From a checkpoint of a small self-supervised image encoder.
Model: 28.9M parameters, arch swin, activation squared_relu, num experts 16, patch size [2, 2].
Training: soap at rate 0.0014, 3700 steps, batches of 128.
Rows from block 9 of a small self-supervised image encoder, named by matrix and row number. Rows with one number within an expert belong to one neuron, the router's apart. Each number is 50 + 10 x the weight over its row's rms, rounded and kept within 0 to 99. All counts start at 0. After the name is the row's rms in percent of the matrix's.
After each expert's rows are labels from the 100 images, of 14976, where the router gives the expert most weight on average: "responds to" is what is common among them. Only what is clearly more common there than usual is listed. The data: streak pictures of flow and ridge fields. In brackets: how many of the 100.
# router: router (model.blocks.9.mlp.router.weight, 16x128, trained with AdamW), inputs 0-127
# up: expert up (model.blocks.9.mlp.up, 16x256x128), inputs 0-127
# down: expert down (model.blocks.9.mlp.down, 16x128x256, transposed), outputs 0-127

# expert 11
router.11 106:51 61 37 70 49 47 61 44 39 49 50 77 68 57 68 35 49 34 36 42 32 50 55 49 40 51 49 63 51 38 50 48 49 54 66 35 60 38 43 33 65 46 40 40 40 47 41 40 52 47 44 43 72 54 59 54 54 54 46 48 57 58 60 37 41 66 41 47 41 42 58 63 53 37 30 47 55 52 66 48 45 60 67 52 50 56 61 55 43 54 68 59 45 55 60 51 69 41 57 43 60 56 63 38 44 64 50 47 60 63 53 65 64 62 51 42 66 55 59 31 48 58 61 46 46 43 56 51
up.0 097:56 56 51 69 41 53 41 56 26 33 55 51 41 45 29 55 76 41 66 49 38 53 51 44 45 42 64 29 43 54 45 66 27 49 60 55 51 51 47 51 57 47 78 32 42 60 47 50 42 54 67 45 37 46 58 56 42 47 55 43 46 79 53 53 59 68 49 57 42 50 55 51 60 52 56 47 50 48 47 46 63 63 39 43 40 62 49 47 45 55 48 65 45 55 43 49 46 51 61 48 51 48 52 52 57 48 63 49 58 41 43 70 52 61 48 53 32 64 53 65 41 53 76 56 46 56 55 62
down.0 097:46 52 53 58 59 39 55 45 46 62 48 55 51 62 53 65 46 49 30 61 40 33 46 60 55 50 46 52 51 48 39 47 50 58 81 49 58 55 45 39 54 55 53 51 30 43 55 31 51 42 35 43 74 33 61 51 57 33 60 47 59 56 47 38 59 48 45 41 53 49 49 59 53 56 48 32 49 54 64 57 59 59 50 51 53 48 58 63 52 22 74 44 48 59 57 42 46 57 51 57 47 49 51 64 41 52 54 35 57 51 61 68 34 31 58 27 62 53 55 37 66 48 56 37 44 52 52 33
up.1 110:56 50 49 50 52 42 35 45 44 49 54 66 60 65 55 33 44 26 50 50 44 78 54 68 43 48 39 62 63 36 62 58 45 52 56 60 52 55 23 67 68 60 50 69 60 62 34 60 35 48 46 36 45 58 65 51 46 65 41 59 69 41 43 47 39 58 61 53 36 44 38 42 51 53 57 58 36 46 34 53 42 43 45 52 56 49 43 44 35 46 58 42 54 56 53 65 55 68 47 47 35 50 59 46 39 38 37 50 51 62 52 47 65 60 44 49 47 54 43 39 46 67 51 59 54 57 46 44
down.1 108:48 71 58 42 41 47 56 57 41 59 53 60 60 71 61 50 48 78 61 45 53 40 52 67 56 49 40 50 49 49 55 55 49 48 64 39 52 47 56 49 29 41 37 46 39 46 37 24 45 43 60 57 38 41 36 56 51 56 48 49 57 46 46 50 40 50 54 44 41 39 47 49 38 45 37 53 51 58 59 29 42 42 45 36 41 65 55 65 42 71 65 44 48 51 44 50 43 41 59 44 35 40 58 49 53 44 30 74 57 56 51 36 60 78 41 56 63 66 48 55 45 52 42 47 58 51 58 48
responds to: fine streaks (91); turbulent (43); pair of whorls (27)

# expert 9
router.9 094:40 41 57 52 55 49 43 51 66 41 60 40 63 56 47 37 55 42 59 54 59 58 35 45 64 48 38 39 41 56 50 44 67 39 63 38 50 43 65 62 59 62 59 49 68 46 66 57 57 60 61 37 50 64 43 47 32 47 51 53 45 32 43 36 56 37 47 72 42 55 46 37 26 45 69 46 38 52 42 40 44 44 52 41 28 41 40 61 56 56 36 40 50 45 31 51 57 51 71 47 49 35 54 54 56 43 44 64 64 54 48 44 37 35 49 59 49 49 62 42 45 46 51 65 50 39 54 64
up.0 084:50 53 32 53 64 78 56 51 54 40 57 48 56 32 68 30 32 45 46 68 63 50 48 64 71 43 39 51 48 55 50 34 59 49 57 41 46 55 14 50 49 48 52 49 42 46 64 36 46 63 41 58 48 33 32 54 61 60 61 45 53 47 63 44 56 54 49 39 56 60 63 45 49 49 55 55 55 46 60 52 57 48 51 59 48 59 33 56 29 57 60 69 56 67 61 47 60 48 33 37 53 41 65 35 40 57 58 48 41 56 49 49 47 49 52 38 37 48 58 47 59 54 52 57 52 51 50 51
down.0 092:43 64 31 65 27 47 52 64 44 67 46 52 57 46 47 54 40 43 59 44 45 38 52 55 61 35 51 48 42 56 59 34 43 45 40 64 51 56 59 35 38 56 50 57 52 72 49 41 37 35 48 68 54 50 39 44 55 41 56 44 29 42 47 50 55 57 49 44 52 41 42 41 29 55 44 71 31 46 64 56 43 71 52 35 50 63 49 56 52 44 49 41 54 52 45 48 32 35 50 40 67 47 66 73 25 64 42 56 54 50 45 60 55 37 41 51 48 59 56 58 47 47 38 51 57 49 57 59
up.1 085:55 43 35 50 44 41 41 47 44 62 53 43 29 63 42 70 44 41 44 61 43 42 59 42 30 58 44 27 44 56 45 66 45 54 50 65 40 47 44 51 43 47 34 37 38 35 48 58 43 59 47 57 69 60 46 45 49 62 60 55 60 21 70 55 55 43 32 57 59 37 28 38 35 68 48 34 37 49 48 51 44 55 49 49 35 37 67 54 62 42 63 51 58 54 64 59 51 51 53 47 37 39 63 48 53 57 45 69 50 49 59 39 51 39 56 41 55 46 48 52 57 52 62 51 51 54 46 54
down.1 082:43 55 34 37 45 59 51 35 38 55 65 57 48 39 44 55 35 51 59 56 39 54 38 42 42 41 54 39 42 42 57 41 60 57 57 53 37 51 61 66 67 28 45 62 52 38 47 64 67 54 29 40 43 50 66 44 65 56 52 39 48 41 44 62 43 40 57 66 42 46 53 57 52 44 60 62 59 49 54 48 61 48 59 55 45 39 55 49 37 50 52 71 61 64 63 46 63 43 50 59 66 40 29 63 60 77 37 43 46 41 48 54 51 48 47 59 64 45 36 36 50 46 67 61 55 44 36 41
responds to: fine streaks (97); whorl (32)

# expert 2
router.2 099:43 42 49 37 51 46 47 50 45 52 57 35 49 46 78 58 51 59 58 58 47 38 57 57 48 48 32 55 59 51 49 51 42 48 50 63 44 52 65 64 31 52 37 54 36 59 63 52 61 54 57 72 45 57 42 52 42 78 50 54 59 39 54 59 50 38 64 55 53 53 62 59 67 41 41 46 45 43 44 59 64 62 40 52 45 43 62 43 65 52 69 39 44 26 39 40 58 55 63 63 61 39 43 41 40 51 54 49 57 38 58 46 50 60 51 47 53 35 63 44 64 62 53 32 62 33 65 37
up.0 110:63 56 53 45 42 45 52 43 60 56 45 60 32 59 43 36 61 44 48 55 44 43 43 60 41 63 56 34 48 43 64 68 50 51 54 34 26 59 42 46 37 44 44 65 51 43 59 46 50 66 53 42 52 46 52 69 45 67 35 40 64 66 53 56 47 48 29 69 64 48 48 43 42 61 56 60 52 40 49 59 32 50 69 58 44 31 55 59 53 49 52 58 64 42 41 54 35 58 47 64 34 51 49 62 53 51 46 43 54 61 67 21 48 66 41 44 48 38 49 50 52 48 56 49 63 56 62 37
down.0 114:63 60 65 51 50 48 55 48 51 56 64 63 56 36 57 59 46 61 43 46 58 54 38 43 47 56 54 47 56 31 68 55 56 43 55 37 53 46 46 43 52 53 50 62 57 57 43 39 42 55 76 47 58 44 33 43 60 50 36 50 57 56 49 50 47 48 51 52 47 47 27 56 64 65 63 20 47 77 53 50 46 67 45 55 49 51 69 40 50 51 54 26 55 47 42 41 37 32 46 52 28 56 56 47 48 58 54 51 51 44 52 58 42 67 54 63 63 50 64 52 55 61 81 56 43 45 46 42
up.1 111:36 53 54 40 54 58 54 47 40 46 51 57 61 54 49 59 57 60 57 54 36 49 53 46 45 46 38 40 42 55 51 57 64 65 55 56 44 72 48 41 55 50 49 35 52 63 62 53 60 46 47 69 67 47 35 49 53 54 65 37 51 50 59 35 67 61 46 33 48 58 65 72 53 40 39 45 46 26 56 50 60 57 64 50 57 47 38 70 67 65 44 52 41 39 56 66 39 55 66 49 57 41 43 46 61 58 41 37 51 59 39 33 67 58 48 53 41 60 43 61 39 51 63 39 49 42 54 26
down.1 116:64 66 42 55 45 39 61 42 54 40 45 56 57 46 49 56 42 48 52 58 47 41 59 53 67 37 56 52 46 51 55 56 45 54 36 49 55 62 61 49 59 35 36 44 45 37 55 39 55 46 73 36 50 43 64 53 49 66 32 50 63 55 46 41 53 44 52 60 37 46 52 42 58 44 64 61 44 46 39 41 58 41 38 56 26 57 48 41 61 56 50 68 70 48 71 47 47 49 53 59 59 45 52 45 35 47 34 63 53 48 29 53 38 23 40 43 46 51 55 45 55 35 60 35 73 69 46 59
responds to: parallel (100)

# expert 7
router.7 111:37 54 41 56 57 50 47 48 26 39 40 69 41 35 58 48 44 57 54 38 48 54 55 47 31 70 33 49 49 41 48 54 37 49 52 40 53 55 64 59 51 48 55 52 46 28 49 40 63 77 59 55 49 45 51 68 53 57 36 60 55 37 67 52 49 60 60 54 33 58 55 59 42 53 58 58 52 55 45 43 39 59 55 39 65 37 43 57 45 65 44 51 56 40 29 49 59 45 48 44 53 49 50 40 59 69 34 42 63 63 44 57 52 49 64 62 72 57 58 65 67 56 64 59 49 52 38 54
up.0 081:47 46 66 46 52 51 48 53 55 58 56 36 60 41 48 62 39 54 37 59 64 65 45 68 57 52 51 47 46 42 74 43 35 56 50 59 60 52 40 73 51 42 41 36 52 63 46 38 42 61 50 57 63 53 37 48 19 60 68 49 46 41 59 47 49 62 49 48 27 65 50 58 39 26 72 50 29 55 52 62 54 44 52 47 38 65 45 33 44 49 48 38 36 52 58 60 45 36 49 49 61 52 43 38 58 37 54 45 63 49 41 50 49 45 39 46 43 56 45 51 37 43 52 51 46 60 37 54
down.0 076:60 32 37 49 54 57 56 44 58 48 47 36 41 46 46 44 56 22 57 55 41 51 47 44 58 43 48 49 39 41 52 49 58 33 30 60 48 46 54 49 63 63 60 57 55 60 64 58 47 55 37 61 48 46 66 70 66 44 54 62 39 58 51 56 48 37 79 59 46 42 42 41 34 49 72 40 52 52 35 59 68 44 44 50 50 62 40 38 67 48 37 51 52 55 54 63 57 51 41 43 50 34 46 53 43 54 75 54 63 42 43 57 47 42 67 37 47 54 43 35 43 58 55 65 53 47 45 63
up.1 084:49 43 46 45 47 52 57 41 53 59 41 55 53 37 61 64 66 55 53 47 32 58 38 42 42 52 41 54 37 42 51 52 46 42 47 47 46 55 68 40 42 49 44 54 48 48 37 48 44 44 52 51 55 44 48 55 36 54 68 54 53 36 52 61 68 50 25 50 50 55 63 38 37 53 54 45 51 55 43 65 62 46 77 52 57 77 35 46 29 63 46 45 47 55 53 50 36 42 75 52 42 49 41 52 45 60 49 45 36 64 47 59 25 55 60 36 48 66 42 67 37 66 50 58 49 28 43 58
down.1 090:46 49 57 46 59 43 47 60 56 54 46 55 56 44 51 52 52 38 44 46 63 37 60 51 46 67 24 44 66 40 49 28 65 50 41 46 45 58 40 47 51 44 64 39 56 71 54 51 40 58 52 45 57 50 28 51 41 39 44 44 38 66 38 51 50 42 56 57 31 63 47 39 73 62 55 49 61 35 61 59 73 54 36 41 40 57 56 46 52 49 45 52 55 53 69 44 37 46 34 56 58 41 78 56 37 37 48 56 42 55 53 58 52 46 33 37 42 56 43 51 46 28 44 41 51 48 50 48
responds to: fine streaks (100); parallel (42); delta (31)

# expert 10
router.10 099:51 58 52 56 42 52 59 55 45 39 48 49 40 47 31 44 50 38 59 40 65 39 55 65 61 40 47 52 68 60 66 38 42 47 32 36 48 55 59 47 57 68 43 44 40 62 62 49 50 63 51 57 56 51 41 40 50 56 35 41 62 33 32 58 53 59 42 63 50 63 40 36 61 37 49 53 62 42 59 65 66 32 29 48 62 42 41 54 46 46 43 43 57 51 50 47 30 53 34 61 50 68 45 53 65 51 55 32 45 43 51 33 39 74 43 49 48 54 46 55 53 30 58 65 46 42 45 48
up.0 107:58 43 40 70 44 61 60 48 60 47 27 43 46 59 45 36 49 51 54 43 31 52 55 63 52 55 59 40 64 55 70 60 44 53 59 43 46 56 40 61 46 42 56 36 44 67 32 59 68 45 46 65 58 47 46 32 41 62 41 30 35 50 48 67 67 66 53 54 53 49 55 45 48 58 48 60 69 65 62 59 43 40 42 46 78 55 46 39 48 48 41 52 39 61 33 45 41 51 46 52 56 63 49 60 37 62 34 45 46 46 59 43 54 50 53 62 49 69 54 47 40 53 42 46 55 43 64 43
down.0 099:41 65 37 52 54 62 47 50 58 52 50 50 41 67 46 72 28 42 57 51 31 60 31 25 34 39 50 41 48 41 45 45 34 36 53 41 49 45 59 53 56 52 59 46 39 39 44 57 43 50 55 53 60 42 44 37 51 46 44 50 38 38 65 66 62 66 47 56 59 46 55 49 55 45 36 36 40 46 38 62 49 55 69 48 68 70 39 45 52 46 63 43 45 46 61 37 53 61 55 52 35 52 46 58 50 52 38 50 55 54 44 53 61 29 65 39 38 40 46 46 58 52 59 64 24 50 52 49
up.1 090:59 63 56 49 40 50 54 73 51 47 61 46 52 55 39 54 55 45 52 67 53 56 41 53 70 67 42 53 56 36 56 70 63 61 54 53 50 67 45 65 57 43 41 42 48 51 55 55 51 57 64 67 50 34 37 40 41 44 43 52 50 36 29 40 39 34 59 44 63 50 65 59 69 51 70 64 37 41 41 46 65 64 43 47 60 47 51 35 55 37 49 48 60 52 43 38 70 54 60 49 53 50 50 50 46 60 55 36 46 36 28 23 51 55 53 55 47 50 40 54 54 56 49 62 40 47 43 53
down.1 092:45 52 44 62 63 62 54 47 38 66 54 69 57 55 48 54 47 57 28 57 48 39 54 66 62 50 48 56 46 49 63 48 57 56 49 64 38 39 65 57 59 24 57 60 43 30 52 36 34 40 40 38 55 68 44 37 50 43 45 34 42 57 42 44 50 57 54 51 54 67 50 38 65 71 43 49 54 52 44 49 48 48 44 54 37 32 53 61 52 51 72 48 44 45 44 55 66 49 44 51 36 46 45 64 58 67 55 58 55 63 44 22 39 56 40 47 48 69 44 38 51 41 45 62 52 49 61 49
responds to: parallel (88)

# expert 6
router.6 105:61 65 50 64 45 51 50 42 52 49 39 53 45 53 55 49 53 50 42 47 46 49 29 36 63 61 62 58 50 54 46 49 72 39 43 39 55 50 32 52 60 53 54 66 60 50 50 57 64 61 47 46 63 65 46 64 48 47 38 40 46 38 39 59 46 43 52 54 48 37 44 43 51 64 66 45 62 55 42 42 29 70 55 46 52 53 62 45 39 44 38 69 66 52 57 66 53 35 30 28 57 60 51 37 50 54 49 55 33 42 39 43 47 55 53 67 47 59 27 69 38 41 35 43 60 39 59 49
up.0 108:45 54 47 60 43 51 43 49 55 57 47 53 55 49 41 48 55 50 29 41 46 40 49 60 61 63 43 49 35 40 55 50 45 34 46 57 40 56 62 38 44 43 40 34 44 53 39 43 58 51 52 54 50 56 63 67 57 51 50 34 55 28 58 49 48 34 42 55 53 70 42 64 46 59 55 57 56 59 49 44 44 32 64 42 69 31 47 32 38 64 54 32 35 48 49 58 32 45 70 50 46 32 44 49 58 34 49 35 57 47 56 53 32 59 38 59 31 58 72 65 46 52 65 46 53 50 50 38
down.0 093:62 31 46 53 45 40 64 52 48 53 57 50 43 36 57 45 45 51 43 39 52 33 34 42 59 41 46 26 41 53 35 39 47 65 58 30 51 45 57 66 44 64 57 37 45 53 49 53 53 44 56 47 48 59 44 39 36 44 62 47 45 58 63 53 55 45 43 38 72 56 62 52 42 44 58 51 42 45 45 56 52 62 38 61 33 60 38 63 38 59 53 38 64 41 59 46 56 55 49 58 52 73 47 59 39 58 50 26 68 64 76 44 49 40 58 45 37 55 52 64 61 47 60 37 50 33 54 53
up.1 099:58 50 69 43 34 39 60 38 50 44 50 51 50 34 39 42 38 72 41 43 63 50 62 49 57 52 52 52 45 57 42 63 58 56 47 51 45 48 56 42 39 51 29 48 48 44 47 48 40 47 73 58 56 61 54 43 67 39 64 52 37 48 40 39 48 64 73 34 55 65 36 48 37 54 44 61 54 42 64 40 61 43 57 63 55 72 68 41 53 48 40 48 53 56 47 47 40 57 49 42 57 49 60 58 53 41 68 68 53 64 50 35 42 50 53 56 33 55 47 64 54 32 62 53 36 40 52 68
down.1 104:52 51 61 46 51 38 64 43 58 72 38 41 53 47 69 57 62 70 45 42 32 67 59 64 58 69 28 28 53 50 54 33 44 42 66 55 45 39 61 43 43 53 46 57 52 48 58 52 42 59 48 52 45 30 44 47 43 40 38 55 52 47 36 53 71 53 52 47 47 59 45 45 51 63 61 40 49 62 42 61 55 70 56 32 45 55 77 56 45 49 55 47 52 58 56 50 60 49 49 57 53 54 51 67 46 52 58 20 53 36 46 51 46 46 42 52 64 52 48 72 47 41 54 51 51 43 46 51
responds to: high contrast (100); turbulent (60); waves (31)

# expert 12
router.12 095:53 56 36 50 62 44 48 65 57 41 57 54 56 53 41 59 67 50 67 46 57 52 67 26 52 45 53 60 54 60 47 44 68 62 55 43 54 45 44 44 68 41 55 52 46 64 59 54 53 55 55 41 48 47 47 57 52 32 40 41 42 42 64 46 50 53 38 47 45 58 30 48 55 46 38 65 65 43 48 25 47 63 69 55 46 66 56 54 44 41 35 56 38 66 58 50 38 60 46 54 69 64 45 38 39 62 55 62 39 53 29 68 32 46 46 54 40 59 40 44 43 57 66 64 41 53 45 50
up.0 089:68 43 57 63 33 43 69 54 44 65 48 41 52 29 36 41 56 48 42 27 42 39 49 62 48 41 54 47 58 58 61 44 46 58 53 44 39 48 56 56 41 42 35 32 51 35 44 56 24 50 46 52 53 39 68 32 36 35 56 57 47 47 60 35 46 56 48 40 55 45 45 36 22 44 47 58 49 55 48 43 49 49 63 50 45 45 41 43 50 51 51 41 47 45 39 39 43 34 29 48 42 42 47 39 59 29 49 37 72 40 53 42 58 50 58 43 54 39 50 50 59 55 52 46 33 57 44 38
down.0 094:54 41 45 43 43 66 65 32 59 53 53 40 50 70 45 64 46 36 69 52 44 32 28 52 55 56 58 40 54 56 49 53 63 60 61 46 61 50 26 47 47 60 49 59 56 48 40 51 45 38 74 47 54 48 46 51 65 46 37 52 23 58 65 63 44 31 54 29 57 50 49 45 60 68 59 52 46 52 57 44 49 60 55 54 56 53 39 53 45 46 43 53 53 35 44 57 51 54 34 34 62 43 40 56 39 43 40 46 41 25 39 54 48 58 58 40 53 59 50 57 61 43 42 48 67 53 34 53
up.1 111:56 69 68 58 53 53 77 67 58 41 56 60 41 43 38 56 50 40 37 48 35 58 45 58 46 61 59 45 50 37 38 68 56 45 64 67 41 65 57 50 47 55 65 48 59 36 34 52 43 46 42 43 54 60 74 52 52 34 41 59 55 45 52 50 58 39 39 58 55 69 69 60 47 31 50 57 45 67 50 45 68 57 40 66 39 49 47 62 49 47 45 57 50 64 48 56 51 59 41 39 46 52 53 36 42 46 53 66 44 46 50 52 49 37 57 64 55 55 62 33 59 63 42 63 62 53 52 49
down.1 118:49 55 62 51 40 38 32 65 54 54 41 47 45 63 51 33 56 55 57 51 67 51 57 43 47 45 57 48 54 46 34 58 29 57 75 52 65 60 50 45 47 61 53 39 36 41 55 58 51 56 45 56 52 40 34 51 67 30 68 39 37 41 35 54 57 52 37 38 57 59 45 46 51 59 58 44 60 55 61 56 46 44 38 61 31 57 34 59 58 33 47 63 43 43 41 39 62 47 66 45 49 41 68 36 60 53 47 41 39 61 52 53 50 23 58 36 48 53 36 40 55 45 53 62 58 49 62 54
responds to: high contrast (100); turbulent (60); waves (34)

# expert 1
router.1 095:53 52 61 58 26 40 52 67 68 55 65 43 47 52 56 39 50 48 50 39 51 51 59 67 41 36 41 54 46 38 38 64 46 44 40 52 55 38 38 51 46 45 60 31 66 53 43 51 34 39 40 48 34 63 50 61 60 66 50 61 47 56 50 39 53 41 37 41 61 49 55 66 45 36 47 50 41 47 65 48 61 33 49 49 51 52 43 53 52 36 39 40 49 50 59 55 24 56 41 60 36 63 40 61 44 47 43 61 68 58 57 49 50 67 40 45 62 32 68 39 39 38 41 51 65 51 56 41
up.0 111:23 45 54 43 55 47 54 58 43 43 69 59 67 53 60 53 52 36 50 61 46 38 50 43 55 45 51 44 55 53 40 54 59 49 37 47 67 37 43 62 52 58 47 52 34 60 53 46 59 36 54 59 25 48 41 61 53 46 56 64 36 49 46 49 32 59 63 50 55 55 61 68 52 46 46 51 41 65 58 53 51 51 38 44 61 52 49 56 44 54 76 51 27 47 44 50 50 52 51 71 71 42 51 47 65 50 57 42 58 43 41 60 36 52 53 34 49 46 70 54 42 40 49 48 16 51 38 45
down.0 117:40 54 50 46 50 38 57 47 56 39 59 56 62 46 59 46 58 59 65 53 39 65 52 61 47 41 45 54 53 48 55 45 57 36 52 37 45 18 47 53 44 43 59 48 74 44 52 51 59 49 30 64 55 45 34 62 52 47 39 52 39 53 64 37 39 68 47 55 41 46 45 33 50 49 40 43 29 63 52 39 43 55 56 44 35 45 65 46 40 57 30 53 67 62 35 51 60 47 51 38 54 51 30 37 62 49 32 45 65 28 43 56 61 62 55 60 63 65 49 35 43 54 48 55 54 47 43 56
up.1 096:31 48 51 49 35 64 38 35 43 42 45 41 60 62 60 63 59 50 59 57 53 44 51 51 52 59 38 40 57 43 38 51 55 44 43 59 42 54 43 45 48 50 51 51 48 44 60 49 57 55 46 46 36 67 45 54 38 33 53 54 45 48 61 44 50 58 48 57 79 45 33 56 53 40 63 46 53 52 41 62 36 51 66 54 58 63 52 46 63 61 63 46 35 43 57 23 58 54 47 47 51 56 68 76 54 32 36 54 44 27 41 61 49 57 35 38 43 52 53 45 68 44 56 37 51 35 35 34
down.1 107:52 47 50 56 43 40 55 59 51 47 56 62 57 50 53 58 63 44 50 55 50 42 46 49 63 38 40 43 50 52 55 48 30 46 61 36 43 49 73 49 58 45 61 50 58 36 38 41 54 54 47 36 63 38 55 45 60 57 51 58 49 36 52 52 70 53 43 37 33 61 48 34 56 46 53 54 47 48 53 30 76 47 64 38 55 45 53 62 47 34 59 77 52 60 55 47 77 59 51 45 68 46 55 53 37 62 34 58 62 44 48 48 32 57 50 46 35 29 66 57 44 67 57 35 44 53 42 59
responds to: parallel (34)